A small masked spectrogram model, trained from scratch.
Model: encoder arch vit, encoder patch size [32, 4], encoder layers 12, encoder width 192, decoder width 256.
Training: adamw at rate 0.0019, 20400 steps, batches of 64.
Data: 39062 training examples, 33.4 epochs.
Rows from block 9 of the encoder, named by matrix and row number. Rows with one number belong to one attention dimension. Each number is 128 + 32 x the weight over its row's rms, rounded and kept within 0 to 255. All counts start at 0. After the name is the row's rms in percent of the matrix's.
# q: attention query, key and value (stacked) (encoder.blocks.9.attn.qkv.weight, 576x192, the q third), inputs 0-191
# k: attention query, key and value (stacked) (encoder.blocks.9.attn.qkv.weight, 576x192, the k third), inputs 0-191
q.13 108 [182 162 109 106 196 155 131  83 128 133  95 131 183 175 161 129 109 107 120 162 144  86 135 168 115 121 107 144 108 107  94  59 123 143 135 115 119  90 158 149 143 205 120 123 104  73 130  94 156 108 132 166 178 144 198 105  80 126 107 133 134  86 149 161 114 133 142 173  87  98  71 114 139 122 218  96 151 138 173 181 128 118 171 104 112  23  97 136 136  58 133 151 109 146  78 149 133 164 157 132 113  88 170 103 172 139 162 165  70 130  91 144 131 110 108 129 105 169 173 106 119 130  75 110  76  24 115  98 123 182 117  87 145  96  95 136 112 130  97  91 107 134 133  85  94 127 139 132 118 112  72 153  86 167 127 144 121 145  95 146 153 189 133 171 129 136 144 126 138 103 146 148 130 128 100 148 159 123 167 112 171 127  94 124 138 127  85  98 122 135 196 113]
q.14 099 [118  70  94 140 120 122 114 141 160 105 181 120 100  98 151 130 151 126 110 135  66  56 111 117  97 137 131 137 123 102  78 153 146 140 147 195 148 178 135  84  85 137 113 130 141 114 141 115  90 108 103 136 128 126  98 118 152  70 141 117 131 116  75 135 121 163 149 110 131 229 147 180 140 117 144  74  79 116 153 149  93 104 144 155 178 142 145 128 121 162 156  92 138 157 142  89 125 178 167 144  95 157 159 144  70 121 116 159  90 134 151 105 106 175 148  77 120  90 116 219 140  81  94 143  91 144 109  92 172  89  77 176 138  85  98 131 204 135 150  54 135 128 111  90 150 162 160 110 120 142 170 118  53 108 131 137 129 132 126 127 136  72 147 143 105 104 150 119 141 136 176 176 130 113 160  78 185  91 158 122  80 143  74 186 100  51 123 122 170  96 141 144]
q.15 090 [157 153 101 164 156 162 108 123 134 121  92 127 124 114 199 162  88 110  74 115 118  42 152  86 115 189 189 122 102  89 135 161  95 129  91 129 102 112 153  95 105 154 118 171  94 112 169 187 125  90 143 164 129 119 153 113  96  87 112  78 110  89 109 141 133 143 115 154 145 143 125 178 198 137 151  42 108  95 141 112 188 143 134 122 110  83  25 118 150  67 155 103 109 159 120 153 156 201 187 152  61 125 164 108 198 120 158 135 137 150  90 150 139 158 159 103 147 131 127 138 130 132 126  83  49  49 113 113 166 126  83 161  95  86  94 120 126 129 116 128 156  95 116  81 127 127 146 102 120 137 100 109  88 135 122 113 162 146  64 146 174 143 140 162 113 132 139 136 120 121 172  86 127 173 120 146 122  86 151 155 133  62 110 113 103 120 109 130 162 101 138 134]
q.16 098 [192 132 149 158 156 140 113 153 104 129  84 179 152 138 164 139 139 102 104 143 139 114 154 133 157 129 133  73 123 150 123 120  57  87 105 135 136  45  92  94 123  86 147 152 132 142 119 119 244  69 160 155 113 140 100 142 120 139 104 126 100  91 163  79 136 179 119 123 117  47 112 197 134 125  88  95 151 136  95 128 139 133 120 139  63 102  55 136 173 100 127 136 105  83 108 192 165 144 171 139 129 111 143 148 177 156 135  95 186  80 158 128 119  98 128 168 156 143 109  98  98 152 137 107 187  90 146 118  96 139 148 100  96 133 199 101  79 114 110 218 133  97 143  87 126  70 164 163 131  84  89 137 179 160 110 139 166 117 105 145 124 135 118 125 145 116 112 161 131 124  48  79 109 132 119 129 161 116 142 135 141  59 168 127 105 147 146 157  97 135 130 120]
q.17 107 [140 170  88 160 156 134 183 121  55 127  53 168 119 139 182 161 160 106 114 117 135 117 163 110 163 159 113 105 106 110  87 131  84 117 160 151 114 100  71  93  81  98 171 188 132 135 136 116 139 100  98 112 136 132 132 118 138 104 140 159  97  81 121 104  71 165 107 125 155 130 127 176 168 142 142  84 186 141 152 149 124  59 100 146  97 117  56 158 167 114 133 134 117 113  81 155 120 188 127 156 136 170 159 117 160 156 137 108 176 118 173  91  99  92 128 100 135 103 116 113 122 132 102 115 154 113 119 124 133 144 110 110 125  86 122 136  96 145 101 164 213 144 199  84 112 105 190 147 170 106  73 181 134 153  99 204 140  47  98 193 133 122 123  95 116  29  83 126 150 156  84 131 162 127 120 137 139 115 124  81 143  80 117 138 113  93 153 142  80 137 131 121]
q.18 107 [111 145  65 112  81  86 132 165 148 127 163 122  87 101 162 114 165 135 157 130 126 117 169 123 140 165 134 140 140  97 148 174 130 154 125 130  93 182 148 125  81 152 115 166 148 111 130 154  57 114  89  92 108 111  76 122 141 108 119 125 161  84  92 142 119 112 132  81 159 190 142 102 144 149 124 122  99  59 133  74 152 123 133 167 158 200 118 122 110 103 111  41 188 152 121 121 171 161 104 145  60 186 125 173 116 119 104  89 152 120  64 157 118 129 139  92 158 112 146 186 186  76 143 128  67 125  88 178 167 115 131 138 148  73 135 128 173 147 163  69 185 141 116 106 149  95  86 147 116 136 172  63  83  97 121 123 205 121  80 153 135  86 136 151  65  98 178  65 123 104 145 115 170 124 142 125 116  93 107  86 141 144 164 129 116 125 110 127 156  99 127 117]
q.19 134 [123  92 134 111  85 106  89 124 193 139 176 107 148 191  95 114  73  92 108 122 153  97 125 143 109 121 167 179 134 114 169 150 151 165 121  94 111 153 169 193 167 147  84  93 131 125 168 146 141 166 152 142 129 129 152 152 115 122 117  53 136 141 162 150 143  78 140 137 112 114 106  77 126 129 117 141  69 109  88  89 169 186 174 126 141 123 138 113 114 141 151 110 102 132 143 118 148  78 149 118 104  95 103 128 140 109 100 154  83 162  98 139 174 145 114 117 136 175 145 136 120 110 171  75  80  92 123 139 153 163 115 129  92 133 130 139 144 112 141 114  89  74  71 163 152 125  98 115  92 170 155 105 143 122  76  55 103 211 171  75 124 146 128 130 179 224 191 130 119  75 175  92  86 144 127 119  99 128 108 216 109 142  95  90 169 162  84 154 189 115 118 159]
q.20 110 [129 131 148 121  91 113 130 103  96 122  93 136 203 197  65 101 126 142 169 159 172 173  97 183 142  62 127 142 119 147 133  67 154 128 141 136 144 105 102 188 176 110 147 105 149 162 118  59 192 122 178 129 149 119 138 162 121 189 130 115 119 132 172 120 104  78 131 116 100  60 110  97  91 146 153 207 178 138  86 137 111 124 136 150 106 128 162 149 138 162 118 162 112  66 118 121 114  94 110 119 136 117 142 110 117 167 123 115 106 111 148 144 145 111  94 173  86 186 167  57  79 154 121 125 188 100 115 139  58 170 146  36 132 169 173 152  91 124 117 141  92 133 167 145 111  93 113 160 131 136  94 137 201 148 140 123  77 113 186 117  77 169 138  94 164 148 118 165 156 112 100 132  95 160 100 145 132 179 130 132 130 129 108 114 133 170 150 153  91 177 105 118]
q.21 097 [136 175 139 135 140 170 166  91  91 161 108 136 130 132 124 118 140 152 117  91 214 135 108 160 170 107 130  92 105 114 146 149 115 145  61  98 128  78 121 145 105  77 164 178 150 182 117 150 117 100 130  80 114  93 101 121 143 150 120 119 134 160 113  95 140 127 137 148 208  93 101 131 123 154  70 177 166 181  66 152 130 116  72 114 131 135 158 121 134 198 119 172 118 103 131  90  98 113 127 139 196 158  94 112  96 145 103 115 166 102 128 117 181  95 115 166 123 113  81  96  99 187 148 142 198 132 165 130  97 140 163 111  93 185 136 130  80  97  95 212 116 169 163 113 105 184 174 111 171 136  90 130 151 110 153 122 113  91 101 113  99 127 110 102 181  99  89 127 120 130  64  74 108 130 154 132 119 125 141 138  85 115 191 125 129 191 188  97  78 163  81 128]
q.22 096 [154 182 108 129 164 146 175 123  57 155  72 163  95 109 167 134 165 136 117 114 131 132 144 139 154 148 121  74 127 115 120 160 107 106 106 148 149  99  77 105  74  81 185 177 148 156 109 131  85  82  88  78 101 127 100 121 177 115 132 191 106 137 111 104 108 173 132 125 157 125 134 160 117 132  95  98 185 165 121 144  97  60  68 127 130 121 122 135 146 132 143 173 146 116 107 122  68 165 112 150 154 175 131 114 122 180 126 123 198  82 167  98 133  83 119 131 122  82  89 120 112 146 118 159 172 151 131 121 118  96 154 120 149 116 125 113  95 119 103 153 180 188 185 101 119 160 170 129 174 115 102 132 139 128 156 187 127  36 110 159 125 105 115 108 125  20  85  93 116 176  77 140 176 109 139 124 148 127 125  70 128 123 176 160 107 130 200  99  67 136 123 123]
q.23 102 [176 148 186 104 130 135 131 172 141 165 128 124  95 119 100 140  90  88 104  81 139 205 153 110 146 168 130 123 178 161 169 176 135 133 108  68 156 136 154 147 163  99 108  73 122 119 117 184  83 127  78 106 104 123 154 183 117 163 124 170 109 146 146 128 158 111 141 121 168  89 155 106  75  87  84 122 140 129 116  83 183 134  83  45 127 113 133 112 133  90 114 128 144 145 112 157  61  77 117 116 146 153  89 131 157  94 142 129 163 114  68 124 117 132 159 143 155 133 112  91 184  94 207  86 115 157 182 148 139 118 195 162 126 182 132  77 105 158 186 149 121 100  86 181 154 116  84 113 143 149 170 105 160 113 122 127 147 136 151 115 143 156  90 134 100 152 139  95  98 122 105 106 145  84 101 178 119 168  23 128 170 140 182 100 178 127 143 122 151  93 113 141]
q.24 103 [ 70 171 126 128 195 143 149 146  60 126 134 108  78 145 166 146 169 114 124  73 144 149 149 132 154 131  72  68 139 173 100 129 114 125 112  92 127  97  82 102  77 135 134 199  81 141  99  98 138 165 114  89  82 151 100 113 137 130 121 180 125 154 112 110 121 201 119 119 157 121 103 136 135 139 107 107 217 130 141 164 116  95 105 152 107 151 144 134 119 121 107 147 130 119  85 135 166 138 125 154 195 135  86 126 141 141 110 132 185 100 190 119 110  54 149 134 146  92  79  69 140 165 105 150 149 159 106  73 169 122 104 150 126  93 104 134  90 123  83 173 186 130 121 132 121 168 199 138 124  94 137 187 155  96 122 145 188 123  88 179  69  80  73 116 139 115  78 114 120 209  98  89 143  97 155 132 101 137 130 111 163  82 185 154 150 143 104 140 107 152 150 124]
q.25 102 [ 97 157 116 120 150 158 128 149  95 124 129 127 130  89  95 143 136 170 114 118 114 121  64 120 134 129 148  98 161 116 147 157 140 117  72 150 163 149  78 120  91  92 162 163 150 188 116 120 128 108 137  70 111  85  89 120 168 129 120 154 145 194  73  94 129 164 149 138 161 112 153 174 112 147  86 109 159 119  64 167  84 123  90 160 141 111 158 111 142 210 116 155 135 141 163  54 145 149 118 134 141 141  85 144  93 139 107 145 174 122 136 128 140 139 138 162 119  81  89 150  97 195 147 139 195 132 157 121 129  82  93 165  92 190 112 140 133  72  85 178  86 161 125 129 151 204 177  98 149 116 106 108 137 106 140 104 180 116 117 109  82 101 121 112 205  98  70 100 107 142 112 115 109 100 166  98 122 146 175 155  90 150 199 187 105 174 163  37 127 139 111 140]
q.26 095 [134  91 165 139 101  90 121  98 105 116 123 166 168 156 122  98 156 127 130 183 145 140 117 166 126  85  93 131 121 157  90  53 137 114 175 164 145  79  86 148 132 120 164 100 163 111 125  61 201 158 134 165 130 153 138 159 150 142 136 135 120 140 179 104 112 112 131 132  69  91 111 122 105 139 144 187 131 167 125 175  88 122 159 131  94 130 140 152 108 143 110 167 127  63 132 146  89  93 105 125 169 109 163 138  90 171 127 129 115 105 207  98 145  90  90 143 109 154 109 122  77 128  78 148 190 157 154 132  46 140 171  54 151 146 178 139 123 108 132 125 126 114 200 126 121  78 156 153 141 102 118 164 155 150 133 153  48 100 191 121  97 168 138  82 159 138 108 186 196 152  74 164 130 128  90 139 149 147 144 123 112 137  74 137 119 107 158 175  61 178 146 118]
q.27 109 [177 130 167 113 101 140 137 141 137 155  90 115 135  99  93 134  91 192 152 108 155 135  72 129 134 122 148 123  58 133 223 132 112 110  94 116  83 176 123 154 150 135 131 119 161 174 122 204 132 138 192  83 149 116  75  96 115 149  82  96  98 135 131 115 153  85 125 135 164 124 164  73 140 128 103 163 138  86  90  55 192 199 103 125 135 144  75  93 164 113 101 127 142  99 152 128 141 121 112  80 110 159 150 133 152 111 140  59 166 138  49 172 124 152 131 140 101 119 119 125 114 158 140 141 129 123 167 216 133 110 145 132 108 180 181 117 124 146 128 150  94 164 155 140 122  85  70 158 149 148 132  69 152  92 153  99 155 112 121  86 151 150 129 150 123 125 200 136  93  72  83  97 130 155 124 121  84 111 102 145  88 166 185  97 113 190 164  84 148 147 122 147]
q.28 108 [139 141 109 125 131 120 123 165 164 131 140 111  62  80 184 144 125 135 102 113 133 103 160  88 133 205 172 118 130  91 174 200 103 151 115 102  76 153 168 104 122 141 103 152 117 102 160 214  64 122 106 108 104 116 108 111 140  94 109 119 117 120 111 148 159 119 125 118 161 160 131 113 167 123  98  76  80  87 131  78 168 162 136 149 139 163  73 108 107  85 134  80 149 173 135 149 165 158 134 131  82 141 119 147 158  87 139 118 153 152  44 174 129 149 156  99 156  88 138 162 167 110 175 114  59 112 119 155 203 100 110 197 118  83  97 117 164 135 159 125 141 109  78 111 146 138  91 122  94 158 152  71  81  97 110 112 198 154  64 129 161 101 126 178  92 122 148  85  81 110 177  91 152 126 154 122 105  77 108 137 136 116 175 115 103 112 101 140 168  75 120 147]
q.29 111 [196 123 153  84  72 103 127 169 161 128 119 142 109  71 158 137 137 176 169 146 122 143 140 118 151 163 117 131  86 136 167 143 130 125 141 131  84 165 164 136 137 151 128 114 134 150 104 216  86 136 107 135 110 101  82 104 139 158 134 112 132 130 132 135 169 113 118 110 172 163 152 138 120 127 106 135  73  85 127  76 153 154 114 128 181 202  65  93 171  73 109  79 193 152 128 138  91  99  59 106  76 160 147 137 122 105 141  53 206  92  79 152 101 153 142 114 128 139 128 165 142  85 159 146  89 141 145 225 109  74 198 148 136 107 163  94 150 168 162 131 149 153 133 107 113  70  66 137 139 158 137  76  88 119 151 106 197 117 116 126 174 101 135 178  89 122 175 118 108 103 118 117 162 131 158 163 116 124 104 109 105 157 118  98 100 135 177 127 108 110 105 111]
q.30 092 [ 90 106  59 168 108 133 109 174 108 138 216 113 141 139 117 113 159  95 137 123 154 174 143 173 105  91 119  99 108 188  58 115 116 158  67 149 171 149 105  92  66 146 104 196 158 132 122  64 155 117 163 116  95 151  55 149 106 120 149 154 163  65  81 126 125 193 137 103 167 158 102 100 170 126 140 117 138  79 142 179 129  84 155 199 106 193 139 129  98 145 120 117 102  96 144 116 161 126 161 153 123 149 151 146  99 168  94 169 115  74 159 170 143 118 118 129 139 136  94 104 135 141  47 124 156 153 100 111 173 125  88 128 149  64 172 153 154 115 114  74 155 119 123 132 138 155 152 151 105  99 169 124 134  91 121 111 177 124  88 165  79  53  91 169 101 126 132 139 133 148 117 115 115 172 178 137 130 104 153 101 112 102 139 156 120 118  78 135 153 145 178 109]
k.13 106 [191 179 134 194 153 156  65 113 147  82  84 113 160 141 114 160  90 109 128 129 109 128 154 131 107  82  59 109 128  95 160 146  74 142 212 109 211 142 130 165 123 136 147 114 185 121 119  96 156 132 182 142 107  94 164 153 129 156 170 134  95 155 163 116 116 133  99 130 157 116 193 166  94 137 116 120 152 140  99  60 141 155 117 113 125  74 132 152  88 120 123 170 135 119 181 132 122 142 102 149 173 102  76 123 144 178  83 186 176 123 103  65 153 168 100 154 138  56 148 157 173 151 140 108 131 122  98 131 105 152 166  94 121 132 111  98  23 106 102 134 138 101 133 123 118 104 155 171 111 142  90  77 177  85 106  94 155  95 114 124 136 105 110 133 104 111 177 142 126 102  72 164 122 141 165 101 112 186 162 149 107 131 158 106 144 121 158 116 182  97 114 170]
k.14 094 [122  71 124  96 103 114 155 215 149 164 134 186  89 130 140 119 154 121 151 103 144 118 125 147 111 189 148  91 137 131 146 185 116 143  62 124 105 133 134 129 128  77 120 118 120 147 121 190 137  70  79  93 144 133  68 184 164 110 145 173 135  91  61 111 117 111 154 118 101 139 127 113 147 114  68  91  70  78  86 129 127 135 143 130 142 115  65  73 181 175 103  85 159 139 135 102 163 121 109 135 112 192 107 184  84 130  99  81 160  96  78 166 127 119 150 129 144 157 130 182 122 154 148  91  99  83 192 179 138 120 107 190 114  89 132 101 157  93 137  87 126 131 114  59 163 167 120 162 185 151 121 105  96  94 115 108 169 113 102 101 151  94 114  86 113 124 116  82 133  91 151  95 181 122 151 128 197  89 127 142 141 164 170 150  95 184 126 150 124 127 121 112]
k.15 092 [161 138  98 190 176 193 127 170 155  93 106 124 147 156 148 132 158 107 132  87 139 112 150 109 109 135 142  79  55 100 169 172  93 126 133  79 193 122 119 141 124 167 130 134 104  80 114 111 113  85 151 171 167 129 153 162 143 133 169 124  93 107 120 172 113 144 121 154 123 170 168 211 138 146 112 106 121 122 134  81 186 139 123  86 135 102 114  87 102 204 153 143 144 104 141 152 123 161 156 143 219 108 110 146 116 197 108 132 147 118 172 111 148 133 141 143 134 106 134 152 170 192  89 136 129  98 127 178 113 125 111 105  96 127 126 110 114 119 100 112 121  68 100  82 154 129 105 163 127 132  78  79 121  64 155  90 135  57 112 122 168 105  79 186  74  72 184  99 109 139 156 159 179 198 134 142 145 134 138 148 111  79 159  98  62 117 154 132 178 121 119 127]
k.16 096 [159 183 172 141 155 113  89 134 215 118 157 109 152 171 142 107 100 132 132 125  88  75 136 126 122  93 110 142 138 126 137 117 150 171 175 107 137  79 112 110 117 110 143 165 105 102 123  87  93 164 135 207 178 129 131 166 131 129  65  74 131 154 155 111  98 145 100 127 101 111 114 190 106 146 155 141 122 242 153 103 126 121 127 120 124 172 144 138 105 115 149 142 136 112 104 142  81 128 177 135 123  77 143  96  90 161 159 115 126 120 228  82 114 148 144 119  81 152 181 119 126 128  91 138 140 174  66 110 112 182 145  92 117 177 132 146 160 177 130 178 127 129 149 157  97  72  97  71  80 163 102 158 128 120 144 136  96  92 197 133 169 101  79 166 116 116 128 121 120 119 144 121 116 180 139 157 110 143  53 103  61  83  64 117 137  91 119 115 129 132  99 160]
k.17 114 [123  92 166 136  82 117 113 148 183 146 176 121 160 158  73  88 158 102 151 129 127 132 162 127  89 101 146 140 117 180 123 123 141 169 137 107 109 151  98 112 167  70 125 100 150 142 109 100 100 132 182  98 148 194 107 226 135 162  38  62 141 190 137  56  91 174 121  98  83 113  93 175 146  75 141 175 149 151 120 141 127 131 107 144 116 228 130 184 104 151 112 123 118 124 152  83 139 113 131 109  86 149 157 128  76 152 128 117 132 100 125 161 114 140 145 116  99 135 120 123 119 143 146 117 188 158 160 154 106 184 162  99 130 170 124 112 153 178 118 148 114 123 132 177  78 116  56  91 132 157 153  83  83 159 128 112 134 128 198 102 180 123 129  93 159 150 111 110 127  94 130 130 112 192 147 145 120 126  91 108 104 190 102  88 137 101 116  56 135 144 113 142]
k.18 103 [102  86  86 114  75 166 188 198 122 128 167 137 150 104 110 142 118 143 115 120 142 120 106 148 118 154 197 101  97 112 121 161 109 119  63 150  93 156  99  96 130  45 138 112 158 140 162 157 113  78 127  98 123 154  60 130 138 102 114 115 151 100  50 104  95 185 143  86 130 144 161 158 226  82  94 104 122  41 115 171 164 120 105 141 128 148  49 173  82 164 171 123 112 145 120  64 169 144 130  90 110 166 118 120 116 128 129 160 135  93 102 145  97 131 181  99 150 139  78 134  79 138 140 147 155 119 187 136 164 111  68 159  81 101 143 115 204 100 115  99 112 124 125 104 162 201 122 112 200 114 142 143 104 121 132 114 115 143 137 114 164 123 110 171 168 141 130  99 111 117 140  95 154 169 134 135 162  83 162 128 148 129 116 133  80 165 110 104 124 141 113 113]
k.19 133 [172 169  96 140 171 159 142  95  88  91  52 108 124 118 202 156 106 141  93 119 145 119 119 127 134 147 146  99  99  88 155 160 109  90 121 124 173 129 156 167 122 207 133 159 125 106 129 135 153 122 118 152 124  71 182  71 122 109 226 170 116  61 126 185 138  97 106 149 203 137 152 107 106 194 117  91  99 103 146 109 162 121 149  89 148  31 109 100 134 122 149 155 148 115  98 146 109 150 110 146 183 117 114 130 175 138 127 145 117 169 152 103 152 134  96 152 135 106 130 122 133 126 102 152  86  83  86 147 141  90  84 129 118  97 115 165  90  94 137 104 149 112 131  83 157 133 211 171 114 101  74 128 169  76 135 121 132  89  64 153  79 149 116 174  91  97 172 146 129 140 113 128 148  96 115 136 114 112 159 161 140  47 144 154  92 156 149 187 133 133 134 105]
k.20 112 [153 180 139 128 116  70  89  41 131 115 113  63 138 144 144 133 121 140  95 182  99 117 133 136 147 104  93 178 171 155  93  98 123 135 147 152 161 172 140 148 151 169 154 139 157 129 125  95  98 167 115 109 116  98 163 112  87 141 108  87 145 158 187  88  96  94  78  97 147  86 126  92  59 141 169 152 162 187 130 119  86  86 147 163 111 124 160 176 129 102 106 131 122 154  82 104  76  92 117 118  77  90 163 100 169 150 133 139 127 173 143  78 173 157  89 140 120 117 133  89  94  53 178 112 127 139  68  81 126 144 164  77 163  92 110 157  72 149 162 156 131 143 172 190  84  81 168  99  62 127 135 170 170 177  96 161  86 102 161 150 112 158 153 150 156 161 149 160 140  95 114 117  85 103 109 128  93 128  99 109  86 106  85 137 178 130 127 114 125 140 141 126]
k.21 096 [ 98 115 166  95  88  81 114  94 127 130 178 103 110 129 126 115 192 133 162 161 134 137 127 105 137 137 123 131 174 193  99 105 137 163 134 127  91 115 117 103 157 120 112 198 122 139 111 113  68 148 134 116  96 123  83 118  71 122  33  85 136 185 190  82 137 159 101  93 121 129  55 135 103 119 124 140 133 120 178 155 100  80 118 140  89 247 184 161 136 120 120  80 128 130 108 127 134 112 128 143  57 111 144 132 126  95 112 117 121  92 126 171 144 126 145  98 115 128 103 125 121 110 180 134 131 158  92  48 133 169 159 127 122 148 111 132 127 168 128 138 131 138 108 196  87 112  81  80  99 116 159 122  74 183 112 136 192 140 149 156 122  87 192  70 153 152  89 115 101 107 200  94 113 137 149 121  77 104  81  91 139 114  99 121 147  73  94 122 124 140  97 128]
k.22 109 [ 84  82 176 119  74  99 134 162 167 146 199 141 116 141  74 102 152 120 160 141 112 136 147 115 103 123 136 153 142 189 106  92 145 167 125 120  82 122 118 101 156  51 121 121 133 155 131 119 100 134 152 102 130 159  83 183 126 145  34  83 145 195 147  68 107 178 136  98  74 118  77 145 142  65 146 152 130 130 126 170 109 123 114 134 109 238 140 169 121 139 114 112 125 133 144 102 153 115 128 117  65 158 143 126  91 105 114 106 144  96 103 171  97 124 169  97 120 153 102 134 138 133 169 105 174 164 142 104 111 159 171 134 140 160 135  99 148 172 142 142 115 127 115 179  75 115  62  78 121 148 176 127  66 177 108 142 154 165 196 131 170 106 156  75 162 173  82 106 142 106 162 129 119 156 160 143 114 110  99  97 117 191  90  87 149  97 113  75 125 132 123 133]
k.23 101 [ 87 116 124 119 137 221 154 131 110 128 113 141 140 105 121 119  64 153 175  92 144 133 107 148 167 158 146 127  64 133 147  39 121  70 108 136 136 104 140 103 112 132 116 112 102 139 133 132 212 156 142 154 153 120 158  82 127 114 149 198 126  95 115 171 193 143 192 165 159 105 100 100 159  83 162 185 130 178 180 125 170 127 145  72 169 144 132 118 131 103 163 184 102 122 161 140 141 111 178 156 202 121 166 131 177  84 156 140 108 135 110 143 120  60 147 142 144 153  97 112 185 164  43 159 161 109  94 136 137  96  53 121 147 229 117 107 137 125  91 158 136 100 125 124 113 170 138 139 140 121 143 165 159 144 179 128 118 182 132 166 107 129 141 147 106 164  95 156 160 174 118 166 155 125 126 156 112 148 144 159 147 111 106 120 138  84 146 127  83 134 135 128]
k.24 093 [ 84 154 178 103 122  79 124 166 174 134 188 152 155 141  86 106 114 143 156 151 143 172 123 101 119 106 138 129 143 145 117 126 162 151 174 102  94 101 109 114 114  95 128 107 148 116 110  93 133 132 155 122 135 149 140 126  75  97  79  67 131 186  90 127 108 173 119 123 118 118  93 189 164 137 103 158 119 155 138 180 134 116  94 117 135 191 159 168 135 125  88  91 106  88 173 118 148 114 161 116  75 126  86 117  52  97 152 142 108 156  91 147  84 162 161  92  63 110 131 159 115 154 113 155 204 166 176 136  57 156 117 156 110 164 160 109 160 124 163 113 142 156 105 142 120 146  17  52 138 144 171 115  96 132 149 101 173 186 158 101 182 112 131  41 138 145  81 149 118 124 108 115 134 115 132 130 112 153 119  73 145 203 130 111  88 102  94 108 137 133  88 170]
k.25 101 [ 80 105 152  90 109  65 116 134 135 132 181 120  83 144 124 115 182 120 190 151  95 187 121  97 117 182  99 122 210 169 107 112 135 159  82 164 102 110 113  91 115 171 125 172  84 166 157 150  50 112  79 130 110 148  88 126  95 125  81 174 169 142 140 128 148 129 117 158 132 169  63 121 133 164  88 109 126 126 130 167 121  98 125 133  95 178 191  91 222 132 129  99 159 145 118 178 141 100 129 142  93 128 146 147  93  99  90 103 113  92 100 143 118 103 171  99  92 203 124 121 146 100 167 158  93 123 119  74 107 146 131 145 112 135 169 146 111 140 154  94 129 131 108 163 129 136  79  70 132 128 152 144  46 167 114 144 176 154 117 160 174  99 177  91 126 129 116 110 128 122 213  59 136 102 127  98 113 131 117  65 147 130  87  83 141 127 111 159 126 156 136 147]
k.26 096 [164 147 155 100 130  54 105  63 119 162 123 103 129 155 137 125 133 108 113 150  90  72 124 132 127  98  91 175 166 160 102 103 151 168 176 139 114 161 137 141 176  86 117 119 166 147 109 120 123 177 105 106 137 113 139 153 128 140  81  73 140 171 191  72  83 109 104  97  89 104 122  77  85 115 168 157 131 193 112 122  62 113 151 182 139 133 156 165 125  60 110 101 115 147 102  96  77 108  90  94  54 117 151  88 139 112 157 114 144 138 136 104 134 153  98 127 138 121 171 123  91  64 153  98 111 167 105 105 121 153 182 111 182 104  97 145 143 185 155 166 116 174 170 168  87  53 165 105  78 155 149 158 145 165 116 170  98 120 180 106  98 129 132  88 158 158 104 127 174 102 113 156  93 103 120 124  94 125  59 155  71 157  95 164 174 145 100  93 118 107 136 126]
k.27 108 [141  86 105 164 125 133 148  88 117 112 153  52 115  87 131 128 145 156 105 142 150 100 145 136 160 112 119 122 147 128 101 111 133 109  84 151  90 132 123 124 132 162 149 162  88 101 152 135  13 133 151 137 103 188  99  76 131 142 121  75 105 147 189 139 171 152 151 116 147 182 132 144 166 113 182  89 174 104 153 130 134 100 116 134 103 174 145 115  76 108 163 127 126 145  58 131 144 153 129 123 112 137 221 115 150 112  94 158  72 131 166 158 104  86 144 115 168 109  89  87  98  65 160 165 105 140 128  67 157  94 146 112 145  73 139 154 137 122 113 121  74 120 124 158 108 142 154 103  88 111 114 150  95 152 124 164  87 111 164 123 201 148 117 215 150 116 155 133  94 150 210 118 158 168 123 129 101  82 131  84 146  72  75  85 139  52 128 121  88 135 152 138]
k.28 105 [102  94  73 142 156 220 173 188 120 117 117 142 129 120 141 135 120 127 108  92 152 139 127 116 108 159 174  95  55  87 165 168 110 112  94 105 114 117 108 103 128 136 133 115  97 101 131 140 138  79 150 153 128 150 117 119 147 107 172 164  92  89  52 177 151 162 148 156 140 170 159 185 195 132 103  79  91  71 149 130 208 155  97  94 148 104  80 115  98 164 173 148 134 107 137 138 161 170 161 138 197 147  99 140 118 128 104 153 133 109 168 138  97 105 167 112 158 129 117 146 151 190  82 158 117  90 165 169 143  89  73 170  83 125 159 108 174  93 110 112 128 100  95  75 180 197 138 146 186  86 117 111 103  78 160 114 128 130 106 119 141 125 108 190 112  86 168 113 111 175 161 124 185 158 130 148 150 103 155 129 161  95 157 105  64 110 125 150 146 141 120 113]
k.29 108 [112  52  86 154 100 171 149 116 115 126 152 166 132  68 126 162 133 158 124 124 124  75 137 150 148 104 172 108 134 124  83 114 156 102  81 153  86 141 102  99 155  43 133 147 111 126 142 152  92  85 134 161  94 200  67 113 133 118  94 116 122 147 112  93 151 176 160  87  77 185 129 171 198  92 166  97 142  93 161 110 128 126 128 159 107 145  83 157  63  85 172 144 127 145 110  76 164 165 149 108 132 158 186 113 143 106 141 143 104  82 128 158  82  99 164 111 181 155  77 138 112 130 112 152 104 151 167 108 153  84 143 164 151  85 145 132 211 145  82 141  81 135 107  98 126 158 155 154 158 105 128 199 143 121 133 148  99 148 159  97 147 123 120 196 166 130 143  90 143 126 194 140 122 180 171 129 146  79  92 105 131 120  95 131 129  60 128 103  92 138 170 104]
k.30 094 [142 153 148  93 130  60 122 202 166 115 148 141 141 126 138  83  90 125  72 153 156  93 108 146 142 143 135 122 135  80 138 180 139 161 114 144 144 135  86 147  99  84 146 114 174 125 139 169 145  75  81 123 190  64 113 130 109  98 116 125 146 132  77 127  80 167 102 137 155 126 140 133 115 138  98  98  57 111  98 123 122  93 103 136 167 132 111 123 125 234  86  58 135 121  83  71 145  75 159 147  63 165  72 153  81 126 136 147 203 131 126  88 139 122 157 114 129 111  91 161  78  98 158 124 139 141 157  95 138 161  81 159  77 124 106 110 157 112 206 133 140 134 122 129 170 138  76 109 131 117 154 148 143 142 124 124 192 115 122 111 180 121  89  81 134 142 133 144  78 124 112  64 126 125 114 142 179 136  97  96 119 133 144 195  94 176  83 126 102 128  56 138]